Rows from block 5, named by matrix and row number. Rows with one number belong to one neuron. Each number is 128 + 32 x the weight over its row's rms, rounded and kept within 0 to 255. All counts start at 0. Numbers have three digits each.
# fc1: MLP up (model.blocks.5.mlp.fc1.weight, 1152x192), inputs 0-191
# fc2: MLP down (model.blocks.5.mlp.fc2.weight, 192x1152, transposed), outputs 0-191
fc1.554:087128171091082128104128128149128117128128189128128140128128128128089128088150128128073128128235153201133128110128128128149065169116128213128128128128128128077103128210128128128154128107169093121128128059175128066118128128155097128089128128128128095128069128128120128128110151128128128128128066128175128113141086180053128128128128128128128128252159101128128044147128128154128221104128092150078098128128071128154128179128128213128128097177128128128102128128085128201109163128168161167128128155128128104128128128128084067074132187166152065128128108150128182128160079128128128128
fc2.554:128172128128126165128130099128128128109128049166128140059128128128128128154069128103128128128085111077128152072062182179184128046128095128191128143128128128128128197145068128128128193082128153128128094128128128126066128123128128155128128111128189171059091117168128092120128128128131068204128128205167195155128128057128128128161144081128128176124191128189128128184128118049128183128128128128032135128128128128128128128138128128208063177128128128123138128131181128145128135128128128076128168128128066128128128180059128128128128128128101128128118128128128173154128176096128128068
fc1.555:092089128224128099128196128086103128128128154114128076128128115070128128103128128184103128128164128145074178128179143079121148171128128148128128128193128152128128118164187128161096128104222128128128128104207077153128075128180115099128128128104128128211128115128128088076106128128172148128170098128128128128128089128139141117128128087159128128128067128096088128090128140162187146128147128146147068128166094107128071074115046128128196128134086165097092157106128128139128156128102128054097128082174085173128048128128107128152128128128167128094128128128194128080128128058219128128
fc2.555:128108128050112128116128096128128128058128187123128128128143163150123128206097086128128170207150111134079126128128128108094128128128128140182119128128055087112172128128128165207083128128133062025153208238128128128128128128159128128165119095171128128128087068128221153128128128088118128118128110163128128154165055128128159129115128184178128066077128195115128128128108128128128128128128128128128095128163128128128128085172128128146128205073128128128128128150155144128128140128137098171128128090101128034126055128066149164128128128128049146128128128128128128118158128128128128079
fc1.556:168128128128128077128128149169084128180128144128128149128128085128093169128152107096162181128128070128173128128102056062071110128100111179095183094144128128128098064128128065128195079217160062075154191128153128128101097128076085128092183128128128096174128128167128104102066149196128168168177128146115128194128128105128146128128114112128128105114096222128080157128174128128077173140128157152128093128128128104156083186128128117128128078128128168128182128128128082128128128128105128192167176102113149128199128181128166128128200128107128128087173128128151128091155128128147151151
fc2.556:138128128128044198191128128099128128170128128179179128208128183125128128041128085128128080128111039149161064170128134128138128128088128128128128128173128128128092128151155128128128128128108047168128111128090079128133128128109105134128128143128145215128128061128166128128142103128128136128128128128060196128097128128128128097128108210198123128128128128128128128152135138191128128128148118128178128160118096128128128128128201128065128118128170128137128128128136128128145128128111122128128125128071149198110110128121092166128128156087055152090180009149166056048128140187128128147
fc1.558:128128128104128128128128128144128128172128128128128204128128097128106160065154128120128128094219128128128151158108107128128128102128128207128196155128167108128128128041128128128128130177128128085128128110102170085128128103128128060104128071128083128128111180128128180128187128112128128139185128128139087128182128152111074128174020172128173142128128176088053128128128128128128128025147176174128149132094082128080128128128128205128128152128128159163108067099128083159128120088185186128128084232158128128128179128143128080074128128128128103128135111114128195128167128138163172128
fc2.558:159164088128092128128129043128180161086104128135138128085128128161128153128128128128128145112128128063128128128128128128159174117128157128128128109128143128128146169180149090072128128128123175128059096128046099128128183105178156128222128101128179128128169107143187109175121128128106219128128128128131128128128135128128104156128208146129128210128128140161178111100034128175128166128179098127151128128182128083128128158128096128128095169128134022128109128119182177128128216146101089128164145044088128128128128166128208177128128128128128128128128101158094128060128137128128087109
fc1.559:128066194166128128128128128084102128128098051056093128108128158112128128167128128215128128090183092160128152158143128128080052128128128104128142153077168188128128159128145128128155128105128128218199150128128128128128128184066128128113193104128181115128090128128128112118171071208087178128172128128128128128118167148137219128128128140128197128128094117128128128123128128128128145197116128112106128176195128128128128128096128128104157105128118128026171194171089128186128148128128079161106164143128016083147128128128128128128128165096128128128153128089128111084157128104128128128
fc2.559:128128095128174078055109135085128128128148128145128128128128128128188093128076128128128147113128128128194149062046144128128128128128075128179091163128158110104128165122081178128085128101071142097128128168128128119124128128157128229121128128128128128128128128068167086128156219078128128150222128128128146128166075128205172160128128133094128103095105169128159128148088176082128128128128128109169184166148150110128169103151128084146089165073085136200112128128155128182128151128180189101128187223122133068074128148093128181070128146080128128128128128128102139098128128144128128128
fc1.560:076128167097089192149103128090072128174097128099156128128098128128155160108128128128156128128072045110128128118161023066108099147140128128176128128097107128099106165128182183128128168128183169168157083148108144144112082128099083128085164128128128092128149064128150128100156156128128128100160088087109144128069063128087151076128128128128128113128128215145192147128128098214036128137128128217134128183128159128128187156194128128101149105070128128128089128128174128128095128128145104174090128146160159157160146128128117128128128128128128066128163105080128167161148092128128178128
fc2.560:106189128157098109182128178200136136128128128232116128131128128140096128128128182081051077128169128128128110128128121216128128128086128128128106092062128177128128128179128128128128103092106128096101128151128128183069161128095186128145197082062090128157128128128128128187154143128166128175064128128159070128128192128128128145097181128096160128128128128107128128104128128067143193128128098088128128128128168197206108119112128159080128161128128128128102128128218128128171091172158128099110128128103077121085170128058087128128177128102128128070128128098180092187128128128128128128
fc1.561:101164111128083105019114128128078128128128128104079128101128128128128128139128095102153147178153128109128078153128110147159025128093128099128114057054087128128104146105128061109128216102157128097209105110163141142183050181128128128128077098144128128193049128162128084066117128128095128128128061150174128128128128163101138105128095128128090128180161128102195151146114128062128128154128128147128101153128128174128169179128128170153123128180167185131145181097128142141103128128128128128138128149128128128183128184100058159087128128130164078133128128163191172128128128146128101128
fc2.561:128051128093164171173128128128074128167181190131128160146128052092133154080156128128128120174128153170069128107028128093171139049128079198217102128088128128196128077128094128128128128138198128128128128149078165093128162096117128168128128128083126116111128174128128088128158128128128086128128137135118173155193128089139128068164128128105199128128204128086091128152128101128128152112128128176129128128077160128128178139085160128128128071135061070128128163156128069128128100073128128111159117128128094107128160128128128128128109128128072067111088197128128128128128128128152183151
fc1.562:069128128085128180033128128068038086107128128080128089128128128139128128088220168093128094128128082128201094128160079087160159148071111128128128128191114128166071128128128128154174128128169159167128128091128090200158128099100128107128099128128128128128085162157168128128085128128106128128203178128168128128185128161128128128128128083089102128128168128128188106095177128067091168096128153166140170161128175128128128128128152195128128128158128153101128088128128174128128128128128185128128183179164085071128128128103128128128031128128128190085128128128189167128128081114128128108
fc2.562:104128128128128072084128169072159128128179193128128128128128128128109058128090076097154128200128069141128128128128128128128098183128128128128128112147128128111080128082173128128207128128128128128126150128128217128137128161128128128128128111128128128128097106114128128128152174123165145128202128242128128194128128067060128128128128128197110156152178128194151128128128067110128128128128128128022128153073128152153128128128178229128128087128128128128128128128128128128211160128193093128128207128128128071203128096054095128128128128096073141143128169128185128128128128128128140128
fc1.563:065128171128083187128128128128155128128128141128128128109171166050128062044128140128128128163104128128128128183128128128128161102128142128128192128136128081128099116146079128163128168171128128153128124151118205166128128148128130102128178128128163199128101184098217128040191172128171128128128128171162128128128128162002128128128128128128140128128128170128159103128183076128159128116128183128164128128128128128091083128163164174128128146165177168154048184128157128127113047128194065174128104128128064163167128104128108128128128069144142128110128128110128128185149128128128161143
fc2.563:128192225094128128125128128128128128128058128142090119128128128170176128083085128084128138192128128128128128128128128140063101044128128190128096128128128109128122101093160207185183193128155053099128128128128038128127083207128128096128036128151128128222128128128128145128128188128128128117128128194128128128128128149168098160128128128067071119128150128128162128105128128128128133128128128128128128128128128128128173128168151128128055220128158128128128128128061128046136189128128128128152128166079128096148139128098128216074128157086128118128060128128128152128128137147142128107
fc1.564:128179165128104181128128160128128103128163094121128128185128209183128199086092128128128099169128128167128119111128156128104098080073173168151128128128128090088079128128128082178159128096128128090128128128128081128112128128088128088155128156100080128159054128218128128128097095096128128075192128128158173128143090169128180128128045171128173128199128128128101083090161128128128128128132128128128128128166168128128128128128180189172128128128093197182067168128128128153089183128128178110082128194168154128209128128128092128128111128197128059128128196135166163128079128128137128144
fc2.564:128098128128097128128128128136128190045138128078172128128079128108128147131128128128128170161174121076096167096093151128151128111225088128157038182115128128128117083189128128085128128128058173114099128150072170179140197128128095128128128128128128128077128128091098128128075188112089128128128106128096128181126128128221128158150128087089128128128128197128186207072050113107112128128095128146128084128128128153160128128128128073067128097128069128128098128111176057201128128084128128118128132058084128128108167114128192137140128128041128149128128128128128128128128128128128099128
fc1.565:097162128128159098128128128128105095172166128110128128166128128128130140128127176025199128128128128128165128095182095128082128099128128128128166128128128128128128175128128128128150067162128170174128128128093128208128103128128128128141128142128128128170086128079114102128128128232128128128111087128128128096128078128128137080128101128160128093077083128120128128136128086093051128086128128128128128128128208128128074128128128128073128128128085128114128052128189128054087128128037190147128155128173086128128104058221128158128128128128128191128192057150128128128128128164128128249
fc2.565:128102128128128128089128128128181128128128128164115066128128128134177071170128092182056184128128128024128128192169085211128128087128128128184190128128128128128128157128128128128162128081128128139128128158128216048065128094167128112128087027110163128128128128187128198081128105098128128128109128128128128128182128057128096126179128180128157182072128128128128128128128091192123175128128128128128119150149128128121128123128128128145118135128128073128186203128072112128128050154182161128128128149147128128122128128178165128128161128181119128128128128146128023091128158128095128128
fc1.566:072109128128078154099128152162087176128128139128128153164189128047179150188158121143128165165095088138128128128163076128128128128128092111152079168128128128178087128093180057161128059160156128057128128128128135082128128128128111201128135110128128191128059139222156128089106128183162169128184128206128176128128128164128084097128128128128128128107128066128128166128128190128078180145154128128084128204084128168128128186192144128128189083128153082142128149118179105128128173128128113093178085128091102128162194128128128128128168094110111128128128128128078161128143128128168118128
fc2.566:128128113076211128128128128128128128194172128082128128128128128134185128128128128128069128128037128155044128128109128167128187128198163128128152128128128128109086128128128184128128128059081205154128128128128160050149128173128128128128105166128080128127128128128116153128114128128191139135128128128074128128083128128128128128128128128090113128017128143128203128151128128056128128112053072086128128190128112128191128076128128128128173128128128046179059128093128128128128163128128128128128176128128128128103128128128128128024112128046078128175180128128128102054128146128128159128
fc1.567:128128128128128128128098128128128048128178128128163128128128079128128128132128128128107206172195128111184192128049128128080197128110128207160128128102085128113177128168128128128128128128128128128128183128209203199094128128104128158168108080128128180128128085128153172113080154128128128128128057183128177138128128123128095128117148148128188117079115128128136128099085162105128128128080128162053128128128186180092128128188195142123128128128064128128128156112128062128128128118128200128060080128128128128128163086128128185128039128128115128059128180128128163128128071128128164142
fc2.567:164128083128099128128094077128156164128084171149154146128117142083170128102056128185053128128079128061128044181128128128128128064128128076104128128156088159128158128128082128176128042070128128127128128176193128128128095093128128128128128127113175128128035107128084128128128059092128127128128122072128128166128128178128128132128103056121128170158138128128059167168128128189133168038128097057101128128090128083211128168128128128079128124128085128128072128128159128143183128160128123128181210128128183128128128128109128110128128128171092097128125134134128076128128128140128171128
fc1.568:128120128128128106128128090128128128128128128145128146128128128108128128194128083128128128077173117068128109128160128104104164175202190084089128128128128128128075128125128148128111128151128128128145156149128188128128122187128128128128128124172128137128096069164128228118128076128130128034128128128128059210105107062128128128152088089128128104084193128060128105128128115128128152178125089166128128128128128193231128128180128167128128128128128128128128128128152150232128128128128070128128083128128064128128032194034075150154128128128128129128128188128129128128128068128200115128
fc2.568:128101117215128128128157128128166112206128128203072128137128128100128128128168128128142128128128128209117128128128128128130181128128128128128055128128138128128128114128142087128128038128108142183128128128128128180128128128128214128200128128128128128128128128128128145128128074199128128128128101100128068161082128186128144150102128128128128118128078128143173082121128094128128107043128128068128128128128128128128128074128107128128152134128128128128128127128128128128128061128153128107128065128162128128052038128139128128088128128170128216163173128128128128149223227128000149128
fc1.569:128109128150093128086057158108065128169128128073128107154047089128150148054128159184146128094128072182128084095187073067107151128074128086128128128158149188128128128128128174174191177128109128128128178183087145128128155128128094086094152154128128102178094128128128128128084078128128098058128128156106128163178128086064128128082090099159128128105172151128128128100170128094176064128165128186098161085128128186128128128128128157128128128160128128154128158128166143102178189082069128128128146128128128128128128169078105128074128062195099080086128128128163161128163096128091128092
fc2.569:166108224165065132170128128064073090108128173078182150171128128128141172135101150144160176128128160128128128128128088053128078128128196128128128147162128128128128059101128186105196128128128067086162150148128128128167128169128128128139098128092128084128157128151128157128128104155044175128179106114128128128096103082128128128175128172128128128173106224092084128067133128116087095095128113128128107128128139178148162128122195187141136149167168108148114128128129128078117066155177128145089128149170128128174128128086153129158146088077128128161128180148175128128128196061128187128
fc1.570:073102103128128161128155128179091128217146142128128155188128128128099090128128128128128063128128105134128128128128128128061193171128147128151101107099128128088155143128175128128109128154173128157128168104128179099128128095069155128128128119088128128128094129128128128128168102193128166054148187128128128128128087134111128128128087174164128128128049128128128083128079076128197111128029092160128128134164146128097128128080190173167128128135128128128104128201150140076101106128154101043058128128128097219100069128178128192128069066161110121124128128081128128186128081128151094158
fc2.570:128162128128074204128128111123128074059074103107088096103113086084128123164128124174074195128178121128128128128128125115161128105128083128128128124128142081174085128107128170128199128140097174088128128128128182128108128128168128013128128125128128128099148106128115128128128168048093128104099092137128138128092128097132062128128128128128128096096156150148188125118066048128081128193128162147083128099128128156128229094180098128128099128124128128139128158128163147195164128115128094208128128110128128097128128146060148096074168149128080163210100128128128136140128128153044128101
fc1.571:128183128136145128128128128128128128191128128071128128128144103128128128164184128128128128128128088141128184128064128128128128128128154128128158128103128128128128128068128128128128128128128128216112082075128128128128124146128103128153128128081221128154128164107128079128128128128128172105152128128128104128128189128128128070128166128128158128146113128052128164128153102144128128128168128128128098208128160189128108128136128128115136078114045179067128159128128189147167128128015128255115155203166000177102128114128128128145146128128128128111183128154128150085103128069160166128
fc2.571:087124128128128093053128058079128128174187128120128156019128172128150084169128088128128128128141098128128128189078128128128097128128156128155090147128087128132128128128128220093128162106091128108171100128118128128118128128128128128154128128076142128128087119106150128128190156128128128148128128171239144089128128128128128189085068105108155111099128128128128128128128163099128219128128138128105175128128084128114137100036178111178128128045120102098128128128128128128128195103128128190095155212128178128128128128135170128087128134128149085128128193093200104032128098128128128128